Rows from block 2 of a small image classifier, named by matrix and row number. Rows with one number within an expert belong to one neuron, the router's apart. Each number is 128 + 24 x the weight over its row's rms, rounded and kept within 0 to 255. All counts start at 0. Numbers have three digits each.
Before each expert's rows are labels from the 100 images, of 14976, where the router gives the expert most weight on average: "top examples" is what is common among them. Only what is clearly more common there than usual is listed. The data: reaction-diffusion patterns (Gray-Scott).
# router: router (model.blocks.2.mlp.router.weight, 16x192, trained with AdamW), inputs 96-191
# up: expert up (model.blocks.2.mlp.up, 16x384x192), inputs 96-191
# down: expert down (model.blocks.2.mlp.down, 16x192x384, transposed), outputs 96-191

# expert 7
top examples: earthy
router.7:126100160139105087159142119114110105092157175135163134099114142082122168110128113160124143154122115071155142096140105142113107133152114100123114115125156083127145175127127164123168083108120112170175142150115120104161151122171138108102126103160162129141160120144128144136155138118118092151
up.1:131125130083104075134143109148142141151108134122160111127087113112079144113102112171138155175122149185151130149112137116122109147157150072120132161109101148166103134115119103125139146138136161105113122107147149107107109102096189120152142141122112134096116116126116130173100161132107131110
down.1:135110150144102136151075083118136093123111134147129120135142102143080189085146166116124066116117072125126138147102125116111123127094150140154101169107162128120166130125112151178134109153148131138115137137139165130126133123153130096134114118148113099114158155080159097115077144087109079095
up.2:151160150130069174113111118159130116106111150127134112119156118092150109099127110164101135108113133168089130123149134128105107133151078117147118104187129186110110154105152137150164127091143112124096134133094140143137114131136160084157078117137133112129124151149141099140084135117147139120
down.2:117101170137103077168110152096086120105117182047127114149150107155145116160122137121141135124134034101125114084121098143126091095140149094107104135098123160114130120149162141105147121113147069106127148123136131119130079142101118141171157136095139145163131150144143139101124114160097100132
up.3:160130121144145079103109148156122145150146102132128094141123137163143120138128107091094115152095149130090103175117134161121161141099093119099138126136091167119136137107145101150089134150088138103139074156066111111145106120148128157133137125160103124126119147154117124155156136129116138123
down.3:104140109138122114163088120102169140105137133110123163150131101105116135148108146133153125110151109139131132102113161139121117094170143101128120147111177149127125137145103085165152135149085113165109103148146122174109129108132124134104164107128108108087063131123150128152106111136105099114
up.4:127148121120089104090130204131102100122155127120115127118161128094118137107123113130087147084173116143159158133099184175139141103102105104108094147115162157122080090119137107183113138100119125108117079148116158163122128107119136101118113147104153113144107145151106125156096126160090119143
down.4:113156128107120162166127098091104156118124166082138124141107137155150105169151157134095108140118111149170157121131100095111161150132095145120151113178124157117174162109149138143100123089136149087129132113159124087100150103125109112108090066134098148100097148123123118132115171146165123106
up.5:085103139144102101162107178116114135127167132110080082110123084128145119119117104091170149135144127117131135175157138117127145132112143154146143169158129155156089138103145129113138108142150139152157135123115131165158119144191143135132086141130157152117138118150150091108162126099099136180
down.5:099120098142086167109094094133140146130137129131110134147169147126141105134119136091080131084129126149127116094127127100139134157103128121134089130134092148098143122100158097106124081100124149155149121131153153169133159104084135120126128118092114126110106145182151123117121118120097132161
up.6:146135103103155101102132120157115100138131108138128162154140144069142117092154153110148088170139121085112089096144089137146115088103129085097133135141137158127140152104147106125106121144149132157154115159129121092135128105143114210117137134121121149128080144150164120175115142122101151121
down.6:090086152133102115130123086143150100115160111120168162120160113176136132170185140131131139144136091131122143136101118114166088121136127156185136131139115144128166123117102110143132114099116124147159112124114142119092122120142110084131090116131147110137119104126134177115083124186073124204
up.7:093109093112143147094155131081122114132120141137112084126145106139170129160109104127130125119106108155104113118127092132114130186143107173120099107101167108135104151084150149133130152124108121125173097112126187114127173146112119171088127159154113110126116123126137122114116139123115105113
down.7:184135190085141114115121149117118127127121140152063149137106100100127141157180119104117114149147110136119151106158140106168158134146107127183138123152152086129119078140098097132154137084123139156121108133133098166099138149129169149141120131122146105138144123108133148138117137104135128114
up.8:151195098103143133114139123143163151145125144155078083143118144125134088116079096133078128121124141143132184122133134126116152151130135130123133153105114149142114101162108141168115105155088111150160137097086164144115127125095137144114134135159130131145105134124128148101120140154150121126
down.8:150128145116122152156106145061118144131102152157127126166091174114158129155131139117125118174168106101138102131133148103147153124130099138126156138155145111101159106118156120103152163141135147123134105106085129139155126129115151140146106153099143139166135108125121156165156129175111115118
up.9:092149130085164138163148101135105156111142161164068094100141176130113123167173141100137124141134103157085129160148071113104154139105102133096128111137110150117174115145150152165122134131145124115113146080148132139120119145145170150144113126122116114133101156126120150128124104085141145111
down.9:144159163142174116150106130152128115149127147077149102089134106109122161142159174125167118147132141110119172142091153117132152112114095102118107136139161125140095126110137107106166121140068145133161133183121120143108128117123171112137124148129131139158113148130177122102135079148134127154
up.10:169136130142188102147134118143149172155077130085125120108137137122151160141131134167088114132133136122104130143099178149138135185076104163152122111138141110104095130150141120134112151134129073116097097163136167132121123097119127118123161162140135114151110167131157111165107109111145087107
down.10:070146123098105197124122121141117143136148139161131123095113123148132105087134173116107144125141131115117113083117140131155155125132126104165142147135127182088095128114131107125096158109120136100114140123127150134126109123122132144141128144122135072154131061130169111081114088161126105082
up.11:079112140134141162138161159100116150139176120118132114116165131110154147120120132145140092098119143127108129118159114132102115105131109132105087162101183109095121093125110117129122101155142148144135110136116058122136149113076144128140098110156146126189142118087095089164104144142165152102
down.11:099135108090082145165137124149135083121138154146160151104143106172122124100144141138108097142127125131129136134165114104147128132137154089170090134160112128129121120118150145131121102112101092176099124107107139135173113135151140114163083154147166096152160115181147124119104132092061151161
up.12:183119121162135124145080126114123149143112137132128147112126157119142090126146112165151133103118114167148097120135098117157101124129116101124137112085163121057113141123086139144107143105141141144145122137135139137115113111148127149122141138178135084145160145118135096164102145181153123120
down.12:104090177111161178172178162141130160152106089144110138123104139119119155098111130092130140114119119144115103087121151140120155149154133144129142119134117144173143132126121140093114095177170087130119152152082112156099114160144145124115116106130102122102113118083119121189163143135135140098
up.13:101094154133158123122102116118113107171116132101170134158151122132105172124136162129108125163107081120127123134080111135145184121105120114121155150128121127143156120153166147086136173078134099151134118112132157114115161114116139102114128140105149117123112109146090141109159120114148097142
down.13:151125093131112124138087097138127122154162152122121082117098119170140116101140171201118117153089121123149101158148125133122161133145090141108119113167102144161140139103161123148129121124123133114151119124125116127125085087160155112135136127132149111176083130174103095152088092135137116154
up.14:132113133160114097137168130130166107133173149130126131109123155108159130080166141131113128136086100111162114126100151122092090129142091113135092106156094124127099124127117151114113165153123114178158161115121124106161103135126148137134100140144114091150140142106086123108136142156129165136
down.14:091116129108137160117158139090131115119164160119139103167100162135107150101137153131127091172105168148123176112114170143138102097162100124116124135107115141139099133107135143117109159107162104133125118123170083071139120113116118103142126106138135120097122138063089143173150178139146110120
up.15:119143122116150140116150135152109202118105105110118126107163101113146103145136151125125129170150194098112155135158134153136104126154104087142156131104094151166094185081099151117132129127120123094097124099107101120080138114152127110104123195100140135109137070112144137131101153149122138097
down.15:134121136102112139137152125096159120099142127155058120158167116110125103126149181111150111079104121099148137146128150156163105075159161089114092150157153110103120125160132127124093081120124124078129132134158165145095151120135112100149138127141143073167115110116165119113146106124110113148
up.16:117092145113160141116131112132133180168124125154090150105154133125106153099148107107086093128124107108134115122155124117133102089137151161121135123129125097134092131108158130216133157142118147114121190110143177110122127140146123163113127111098066107157153156112131147150126131105113156146
down.16:119098156124081164148151120162146124108120124112087147126137093122110136171110149138164165078136072069132144120110132143116150151152144108121098141100138160094096145145083120112125066098105128119134162141150103127132087128126111120179126137135159130142128125141148111110118131120094137085

# expert 9
top examples: earthy
router.9:162106109135129110167127131112139139142143125107097098178067142161098163169143152135160122124155112134088129134141143137111129139099101102162145163135121133166124168165103159148178097140116140115136103085143143118102126159111131138120130157164107148121178146164156098097117123096141164128
up.8:124113162162131131159150137129119099131200160103122156096139129123105082122087115143117137092133142129155121145104132138139139122128169155104126143119148130122146132154094158144152083086108118108137119152130117121075155153134107123103118097092145136120135056179151110180162119111117123126
down.8:149135130113123110128101109105133174081143121126151102103191132147160137126123123100147123134126102139155136106168180161126127180104168095081119130136135156109086100163110114149174119122118104178139083090111134125129118153155115173137158095098132085144153196141081118157135104181152103139
up.9:158124134149103124116082140132118107125149125124152178123133101088126106107127106146133080132101170113175146075141128138076129120162161155157155125156102104092167119111135160138142122093148155107125145129136148138119108101120127122119117124108135132145164115163142140137139125133130129125
down.9:120130134148161131124111136147081126129106110151134120135176113142149154103140136088143123150110166111143106148165143197157154193139132125132133137161154097129119106094154095141086124112168146134081127128107108088110112140109116127113132155150127132179109145118102119132139100085106120111
up.10:109135131111144121150156099141177121144135131124137156127158124126142138125111181100141105141127105107115126098124169115134121148133130169109162127092098102137090095146120116161127118098142126113123190104159140137170143095098147154136109156093133090093103169086122127127096106126163108143
down.10:130132143150137098149121110163116120171122125117164130134086110135106131126206107123106067099118135108160155158090070130127145119122128111154132149126113142147111122128064127154159089108151142101137160104165103127146134143103101108135088109103124108139127148153092091117157150133141115145
up.11:133148146114137113124095130154158102108145083195141086132160151125163108136153135135115100142166124108106143137135165156149133128110148095096146165180103152167097119113129158143151094127149100140184119137125132116112163107175138113142160106117133096155093117119128120136148136116145061143
down.11:172164103116128128115160184128153167087162098102122124129125130135134147154147115172095122124140087145109094137136122155094122106142168117109116145112112098085116140140121144124128153133152116121112152146162110090106133146151132136140112138105092095116095121117156132103182135105144132118
up.12:135127131143115096138150143128123170136118131150104137117121173139099126122098123099133107096149155114082150099118107127135177117130132150122135127116171110149102090091158091173073102190118093164167104105100111124091105144120151121097153114123080134085083108113140136178136144132177127078
down.12:148150118118095114086150157152123112145177114159107145110129123129162118131141136139120175104170142124107138161125165103089137118159081091107165178093115102141139097083175162143130128120131121156121090151078146108137141149181149100139117089117131104123142129128130129157150148138145125132
up.13:158148122132156128113117122085139138133145084153163179142153142100120133091131145129139115140150127179144208122159162107131135160086132123152135110125126122148095137115111133135165075160095140090107145116167155129103123098165117132132141132115136128143100105129137120145128189058137117119
down.13:135128162158160118097131136182128115139091137155119148119143117128129104172087141089076078121118136133066107147132118134122128164098151151099101132144145154163111142158093083101149111107155066183115119143132122152132101130102113116122147122148126115112170161122089129134105136113117139118
up.14:142162102081072184128140135117103160128144095138148106138122097095122147115114149118125122125108084131128136118101110133135150172147150151132096140106154149063086132138140114159140144134123102125116170157129138146152173159140127161136178122134132174108168132089130115113122091122119152128
down.14:156108154118111173129112135150135090113110100118103121104128161148161148134116114098131114137101137135126126109138118126105120125112139123139135107150107120128128083116115130151119175115142135131151130107103135159083139141150142168141086121110101141176108102135125093134092169132075138161
up.15:169152148158123129153097153168150128145150136139122155123119163135138149120132160069155171101133089116110152104052098132133146170103136110158155122115134128094142067134136111151164085138134143144153172116120139121131123096127130109120115102112153123142154157155140132110141101172091174133
down.15:142148133161123125122114136136173119119098131166149127077126138149149133122100142135139165121121123088108119146135129093134119154128122073122206137143135153114105147131110134106087135120141168186119170187131107117118121092134102093158089108102086088131151118151139131118093128151080132081
up.16:135102136113120109126130135107142132143166130122120129131151120143130116145136166149121124146141183135126124097107162141089164108104157152152116088109106117100101092148114113144121131137130127109108130093152089079135100103148111162106097163109147080112145109136127075127099109141106087198
down.16:127130139131168113141079165125131126146122111118113120133103121119113132095066160146128084125122083132106121155069105093129151159134145134150143170173174125084129133184142152114124150121123106117099135126134125131130130124103162208139107153129088175147123157138157138119162170116122125104
up.17:122122148139127131126143136132080152172127144099152158161142142144158179131127108152110133118162131107130138112097158134090086121109122128074104165119086125145128147139140114188158109120099112123101165150099097139127111118100091131120123124100130119132135123145110161119093110100079127168
down.17:119164109129095133135103136153140093119135192117103100126131145122173154089120118163147113130133174105087135138145135163134139144115122145151133124119062174157084124102107130140177130151142116130138138129122147158103109121122124133156131108162142125141139115178081112130128153130134083132
up.18:167117130092129122110159166147125127112096203127168151139172127132125107145108085128083107109083159116099151109101127119128133130136099169155142127142103089154091106125124102162129136122128165177123150098136116122131108118139138132187149134095129117090125093151146146115111134119128070146
down.18:178128131113117096141120107149121105183115124113080129126141110123163119133133145107115149123148129094118149157114114146116131146142140077131099083104088108108160146155144175176141128174103072089080119097165114118139137108123098145147064159150088160148124129126127139119153157152156131143
up.19:131100132101124153172096102139102154129101115180115154138139115117093139111133118127123143134132102116111130113126096167124094108114118120121114103153151178138116163113132165118139107132093131127149174170108114119148086129099151122140134106143116122099132122152135069132152094161151143097
down.19:132165121157137121103121120134112153093124112152117126089174121147120187126177133125104137145135096157127161172117156165100111105142127138121163141130114111145164107090124129129131123151111163166114115173132129143134112153110122141098132083144117121114110131124066138097159059119112155164
up.20:128127124147165113155133131121102110148104129097148124160157110124109185122104117121162137108122094169113101091177101113100091082098133165111141120198153118141137160122143118127087104110106139151111118112120091095147120121103186096149115137093138119113099122152136153124133143119139142143
down.20:113103150167129126106115081172119125158139153125097111151082133096178183114085144133147137102121112156137106120129158112072147112173091146111141143106153143143122133133180111164140155118140100181141173057155149166095123120122118092153100134126108114116129151120078128147137170132104095111
up.21:113098105126136153132073095121137115142080123123143091092157139167129128145128137122172128171102082135136126106132129132121098124131174127110134141083193083130158150097149113131075160072079116123149109115117111090107137108129149125135139158152134075124104124104154095140153108137119121104
down.21:100159150159108122133155134141128135124143120091083153136089132140124116102123131133152083104150106081070169109103119170097145098114140099125134125089145085131138125139135114205124128136101151117117129095145132136144169115122133150165141160087148070117141164132147138173140152140106140120
up.22:127116140166116139110113100104087137093186089101127135148097114161175118130110141134131128153138143110096105099115094113120138126143154126133133141121111080103169162142122118112121161137113107085118134105141123126126151143120155101152143111114173107118144134139133122115124168150100103152
down.22:105063157128121086127152105135143078143140131131125138187150142133123155112126102121142095157135117146158093145106141127126125165126112155141148128127113113134120093176083129156140142080107138162133103096091093150089106154156121126115137129162097133138152138145146114097125112091094114119
up.23:132138153113123153119142150157107138118132111157121139144121126108135163091126129115128122105149141127128187174090138120127076106105107151138135064108158150132123124130129155149144157110142073118082119128133138105134143105093120110074127124151159139151142148111122148133151136107141122136
down.23:132117142121087158121118145131112107108133132133133126124112116129127130083145102133120088108140114145134137144183132139148164129102134075053146140132160161119151117137123145156147113117066119172138132114119122109108157139150146157151111107102163123149121118138106090123161082159160133104

# expert 5
top examples: vivid
router.5:128155117159128129105101147141088092138129098113113125108114125137118091109145108156153107105177154117141120153140141093112110141143151142115147138067169081139150116158168107101142134146140176151161112102081149169088103142114124101111155121125173147146117116105097139107105130135154074106
up.1:088104151092140173130153155136120123127131122134159098133125168136099102122116084136139142087138110161115103127100132160108117142134107160135126111126130158146139138108108153148158126127077129128092119143128150115095092140138151106121195126167136061146096176127111152132127155151123113097
down.1:174117066110132096172135150162107142143152072128154129143101122169119144166125115154118091136077111147080135114088100117122062105140129135114091132134124093141119097173141165098157166107101138126122136135160117092125090123178135155142137114125133131126123121110122164124136138126170100166
up.2:099119134142188145096110147144152158189159138126146173101147135138123119145136134110111119146115150082136118133106151148145101151123131098120134133147132161081071075107130101113128133111150113135091121096120175122131184096156141146138177180126115123137132107129106128147137102120146137101
down.2:157122141160091145121153104094128092143105082148139108147130151156111122134141136122140150146098160155129164123125081146070119132086131128130161111144135127107121125136168159132200124138120160114154150149149125166110126117111152150090162139084137151113144085159109142129113135082124105144
up.3:157127129120194118112142139109108135165136163094158104081161128111125138120165108124109105133128112164097144146139132108107141117125131076148116127124121149122108175190132103170157112137108104131112123153110142168106171138122128125068154095140149109120101156141151127129104143122139139127
down.3:106138122133133124139153143132137140084110144178114090094168154137121136113089128138149159102095118103113133108152141130101137098112162119107147100131095102092108128110119141141117159137090123152096133154130153078101151107135151122164121113118112117171116105104070133148155134109087138161
up.4:157154127123118158102137150103136156138109146116146090116101132152134142160132125132144121133125119113132118103159145122125122075140124123173105111131134144158142097119121106117149101106200098133099088116155125087100096110122129122138120120150100144116171153100107137137144081152162176136
down.4:119101097131135085162148151131110152148126147092129087138123160088163135105133145116139111107155147154147157134136114149178134164097110155141112116148089148110109144172135134081130124064118160127100141144089136126096166103111152163138108157115129068150141090167135093127087167120161137081
up.5:102081123131168152129145091106130129135136124148143103146112102105131088142152119106151122123142122164134116111139108081146106152134137086117127148120149104107136103159128125178105109121120126113068125120141118100155139126137093137143106143112174174110153107088105128153097155111138112092
down.5:156161104120074107161128119094104139111109141153117106124114158129149114122118104115112148128136081122129135139104090112128114136140138125154113149129137072094138175110090107170146126143131142108126103102121123101136132094111110149128161141118127134136136125134165149104143137148137176120
up.6:097112141173111146167059091109100147134111111169125141125137132104171158165153131145163130112125131116137134103106145124083159139100130135130141102126144128120183176129134116149135128148138107131098148147118139123093139145146102156126126103149143128097114121134091105104129076139108113128
down.6:154108122136082113108101136111138138123112114158114145086111124116139138093120116100135103090138108174132156131130131106145106105096120131104102110131087163127100165090138121149159142138147106138132158119120143117135143152123138142114120121123128149138085102102165140153101136131095161133
up.7:096104140151132132128114088148112130152130047125133101068128163140090151124109103089130133133111113097119175142124157109115124139122107093174103115116138131113164138126172136119119136178126140149095092115124150101118157149143094159146165129124141106130119163136120118150120104167116139120
down.7:105132137128121139131157113119118108114123106167166134119147119127134145136098122142092124143155143158136099135141126125106097136129103116108126100149096127115133074146126168133093135149114104098092137102171103095171114112090157162138129156140134136129125093131084131138118116127130090150
up.8:164136145147121077094134088125128137099113131149157125158126101111123126161108121176136158146097109117128129154104141107147123140144128127173079141154142141126153169121081120082102137110136138117120128162171108086191138103100088136179151102095143160104142089117125144129103121092120151122
down.8:052118081145127172081155133129139113119122107139163151147118149086117123117129116096091067156122155105108076110141088124085138151119141138155131139147127137186129169091096168148156131119129106159116203138112134115128140155114139128139132089097133115101090140110114133150152126122075121107
up.9:110148124150146164125111133093147149145131154144106150115114124125131148100068113147129115104137120134114121153134116128137122099133112151145159084143122159127085112095136151156131124140087103175111153116158161115159139136133169083091152140171112125134156117158150089100109086149112158127
down.9:116125095109133138161150158128099086139127136124142118174160121121112074099154123136117153168119148158138137134134157101108101125165122102171106141172167146123126084183096159104116132120130173139105140130104106119134157119136091140142115145138142136156144118111118105120129088091167148131
up.10:145097146129111098150121159116125124142121172132113105113093149101169123126129164122127142102106101118093124199145155123103177152125112163111160149115111137114115128126107126119114095099147131167138144126100145131181108158129129125140125130119108125163138103173148120138125141124103127121
down.10:146119150116107064106131127090138122124147143117133105143086118128088166112126127124127105114157130105098113077111135131097166134068087097112113140110156215154133128104158128106118159147111112176115146140115153121126102159157145114138176183130149109136141127155145147148140118122163153146
up.11:118141168104164116114144117125135110086154171107131120138123127139167103082188117152142148115103115130135123125088127134102146103151125179111108170132159140151114094142143108116134107146120149091165171103117117107149111139120132097153109103164141120129121119131122098128156116135176118171
down.11:141119174104157150120084110123169094152176157129145168129125131151111132115105120112159161128162094136118081049105138162150133146105117140132149084125154095132134156140133151137166127115121128147118094113162114144127131158134108136110155142124116122074127132166128105142103126104131115096
up.12:137109143147114111142120154128145149136136116123141114133162096138114126121109121116173158138153105100129106138135121141134180176114166145135151120095141092128118143168153152082179126142128098106149132154138108133107129136104143102158119125122115137139090128126125126106150085120153114160
down.12:139105129128143153119113161111104126096126139134078146100140150206123103117115126099139152101127143165118123124141158098127114148174145098133134151138124165116102123118154114116118147112111124106114125119163161136109086137098086156149094150135133102091076127092100133150148156109095183135
up.13:159136155137073133164122095150159082097152137101112173148123079150113121129170111128108124100074131121133152140156117146168136140125128070161111132154154115092104120133134114181111139109124140187133112112128156134116149142131130125095137124117111076155120113128132112112190123119118149149
down.13:121112114135116156155135132115087188099079138141099117056149134138131141120092131141154128115087149118140114117122119116113137104111153141157158090155091087118131156162130148091124156147118112185145135145150101161131137142110108142123158126137154130122155136107129142100142162118104111148
up.14:105119113108123142111128081135123151127133122078155125185099096155082148130140128110121127143151111142133106161138147128132147122161137101131121172149117084131155132130120153116123109124120142123155125140161113165135117070130160144119137074089145104092157150142146123099136110112127125146
down.14:150128116172169084140147097118080108111142153157120134129106156132126116166073127152157115123110115139162100105097138143122145108087115118165158154142130135136147153130141140113091130105088127107132098135117115151163102111144149153109144113113121129117158119100143151156084146106073115158
up.15:128112094120119128165148091094140093118100133109093153123145128112148110143113177133123130178133105117142148131129071144156103130150094113119155150132117136164139082122132147161128118098114159157123160118161108120127099135157143165111112142140092141134146118124109150104095133074116113094
down.15:141125133109141164120094129125158137136172115155075168131116132138127121136092173157133123112122130161116146100082151119147081135161097148153134161108107148129132156118100144122079089121138086140145154115153129143130107120137127103143137197103160113158125154149165089145096105146155136122
up.16:115109114093160152140104153086165153133077135094106155141111128133155169128124145103161123122144120130127101169152127127139147162100138144135115139171123111127118143115108152077136103176115129123099138120131154143105109126070103077161146150100131143128134150075128177111107076137111114111
down.16:122123117184156159158122102091134125112125107129091123157113140088138100164105134115104106127113110111131149141119162130143146104124141141120139092090137130145133161128132123131137110111103201132157115168122133119140102136111157173133142116113124125145126134170123100175110122122104161138

# expert 8
top examples: vivid
router.8:114146144126121134074118083122101152102128136116097156105133146163099105175177162107096133159100134128155123123145082106161130119153128134122167108155114137094101175122143103146097137150111169149128111107134156116107164082116124137155140130080096107122175123130133084132122139135132144084
up.1:111136143117147090089145118134108118108135129134106099133108105148109128139165149090147115102133102121142111096177122157107102130144154131150132190153111111147161117160119149118136081116146121114158150162158122121142113146116148076157131098097118139159156154131143133126150122155138098103
down.1:151138085139166109100149152122120093120076159141147131112116138133168137139136168122090091124163087134111110126144102125167158115122112090117163115139155164127123113135088105137196088072119121134122133103137136118124103128106146092136087128122129127149125161100136104110128128106140154109
up.2:152154122122160122171159089109141138132121136047132167123089156124100146135126125110131155120155090146145110159134106155139130097120143139149137134152162108142161130098133126142097118117103131139074179134144134108169123124082132128131162164106169153117153091196105103141107138090137100141
down.2:137112099112134093142146143106120128094146114102122149146109112132151147120144137111103098110104181083140148131130128117148158130148130091064120139163094129132133143119155160125079149147117159106141136100056089115110111135135135151126109137159130169151114122140085070129098099135136130139
up.3:119158147144128147120121145143127144159151139122116157123185141174134121171128172129112148104093132119120101145122140136105139143134100136109100125131108138108123123155130107055137084099084157117101141139118103133114150136121125090162123162132136113162107134112107130144112159122106058116
down.3:161131101110109104138195123122110105146181105120127149104107113110159096136112143142139142173117116074072141115073094120093124087132136123113165124153137171135146147142128108130112167129147132127132127105114128118130144156130106138111150147137094128141119134143146105134139143146151097157
up.4:104138120109089097114137131101159159125154129137158167106064104116154136132156129112145161114156100141165134132139129115116174120156088126147146148116119148084108133106122114091137159144139157111128095132064145107107121154124126124130157179104149157144142125110129147137140115138146136102
down.4:148113103157143136114143147098127120111141116128136125141164182109151136128098136139162140160127120118176100118149142183092128110110090150134090152165129111110147083148131168132133104104116127140091129135154099156137102119091119140118150088126091076129117171126164119125125142093157144082
up.5:122146102113133115117109127103158148138140168130170139127149116134130166149125093182120112113140142140177087169182088120128159124138133145176159117168127124119086096151143148139080174078139146113122133107077136106162152146110143140174117156125127095158127113122125139111133103081142162111
down.5:152114154081180091133148119112126105105110134157124089144104146098176121130123130096159113127123090125114146145197140184164144085173134162114156177136102152119163143150125133128125131105133154141186123111144150162145125120114148141121171104133102131126095142097155122137157157119100157117
up.6:152160152131144107136156163189135133106171124141169159122138109129118162116142106135096178102097072126126180085126189072140071121141102116115127160113175109144126140135090130136108133102134114113126122145133126124105158088147130079147122130129126134134134105122172140102082125139128171106
down.6:091116126088083153143099129092154134106078121153094103128129130107150120127112127117137106113092140128130147133089099151097148116132145136097103097145144134142102092105169122152129108111168139116107145122147166141147172129152161095129119111098135116130107165123139134166149129111154070131
up.7:139089130143164108074147122133130118146119112104143148100142117144088123167139134120108144128131087093159134123096142102138144102122138102137132141094104095114093074138138130154155133136128108106134163142191143114117114160098091178098158090130134107169145142126143157118145144134144171119
down.7:139111125096162132130141114117133145115132105122155117144084147138153099120164109127086109100143154142142098133152124129127103141128171132151133147172166143145112196138141179133075116113145156104136111101087093134132174119150145117122136124109156120132152129141144155166127095150129126129
up.8:136105164182144090131094131106104152136150109105092099162102161172126101171154093131137160134101171109149110167094126141129122129149138150174153085127132176128172130110139150081117101163120122109139107126137161117137128101103120160132160092130086178139117135146148126096119102123120188153
down.8:118123097151143080124116142140121146136143119109181093157119125126127152122105113124127119124185127106143155162133167104122142133143142140138132175121114092110098096130121113125089148123108088114114168174165130173112114105117096136120146169122134102110110165152123105117153137109117142105
up.9:103077085183138128133142104135141121096111128130138136142096159149114119144167134136103145103116110125134152084169132140158146097153093126153122136109099119128147182129138118089152130131110130146164168092121132124105121126149086169125137176109156153103142122119091153162150100143141194152
down.9:097169094094138094131182109076128172101168146125148105119121128147149080097108135140100148146141142091122111131146115108147136069106079111108129114107132155108126117150136152126116100139138134136090082105175127127140075175116144113113189084089119131176128133168086149110106105149121130135
up.10:173171135171125125125125079142156146129177115118127162133176150114141110104080138110147163142111099140107128102114156116113099096116142136110124143137140125124134096116080135110148157121120130099144135107130116115136097117128133161133107141121190101140131132187091164152137149142147148103
down.10:115171091146094116158118134150122098164109106127142137181114140135132141135164123119150165122110108078108104112136133124104097142139108142129119132149075122122119116135108161116127148128141132129113122124148092162107091100095107160123113141159120121127123109151122105160146150155084116170
up.11:147120139131116149160130105123073115135133127110112126091139150115137127109167142162097135146152082150173139094141143096098133146172158112147112128138154108148132099141165143111128087098174119172137115139150105168148110149147176156131132105118103150142081092174150102147121168083154123091
down.11:138165119089147114120153093123155143129157135131096152165134169155086123116147116102114113094104158100119110078094142110154136122105124102135154141126119163172123088102135106168109122121075111135159148119097121107179086106153151118182128109109152135144129127110120099190139120120119119127
up.12:141165070108098125092146098137140121180112148141113142135151120134121148122141103109110144142114116125102159150112124184109095114117091114150126107106109127110071134122136135109101184125147103133150128124082107112150123116110102136141154155158172108123117119104166143156128145108135110077
down.12:155116138100125146154118111112110122115155123115122127149152148127133082117118103090124127151137131119128137151144147132111147089117150154132118112187088131118116100112135107129123130128135148146124143149152094104146095100116160110135147123161108111120115123108075149067133147123126109146
up.13:126176103060173122123149156090114121103108105125139151140102125133163125129134111118162175167116123118130131095119122133177143123154158110116148142108127157144154135140124145084156120113117093083161137099087132148168159110135160140131124095096143109146091151150134102165098121149098104077
down.13:080101161128164109131144169104149138141106124124156157108102118127144063134109091155115104161152140121159117113160131121070123134097129137162157131152121134138155094132125124142123106157170131139119064117139109135125119104119118125144149119115140145180174091142129145146119153128130112154
up.14:149122127111136179115171121101123099134135128134110123148073104112102117096119105109110111151108117206098098128163113129145116136144134150136148116152115134158148124104106084103127126152123080154136125159116151129132081109121135104113128121129121140119159097117135153130129135139148137143
down.14:132136129119132133093112112141144098120078125103118148137157116152117140119090110160142114144105105102141075146134120106071107144101123115127155136149104110101111163130109124141129154112153139146123155120142116124114112134098118097121127109135097111151098174118162122113144126138109137149
up.15:129152099123145121134138165161160115132119111162164139138125125109126076118144155110103139159109099112079133120118117112123094115122176114110149145132106094096101176135128143101115124132139125092103113100143134120137160124135133069149145118151118128105108154134085141159075153126171154118
down.15:092124138128160176135123114139142120136161119150102142104154102122152115124142129135137118143122127134096159132131120126130092113125153120137095120125137158108146116128146105127137128121075130145127133076094105140156150148151129154130142117094173169132127157128180117132120098147147104176
up.16:150136092131109118120117121180149112091145134131116136176140148102163172121158103122101143136154148119130146163124150129118151131180073106109091065116133137126109125111147124126081132168108074121113121105088084128140133096133124128118129116149120084134122158142111112116119111136163136160
down.16:124122112129150120124153157087147119127121077116149132106142122124113100144123159162147133119146093142112123111113146136170155117125124126128171126117119133131097156093090105132150115104122135131100122098109115126097104125105170146122136109159164102139144098148136127167123135100136095183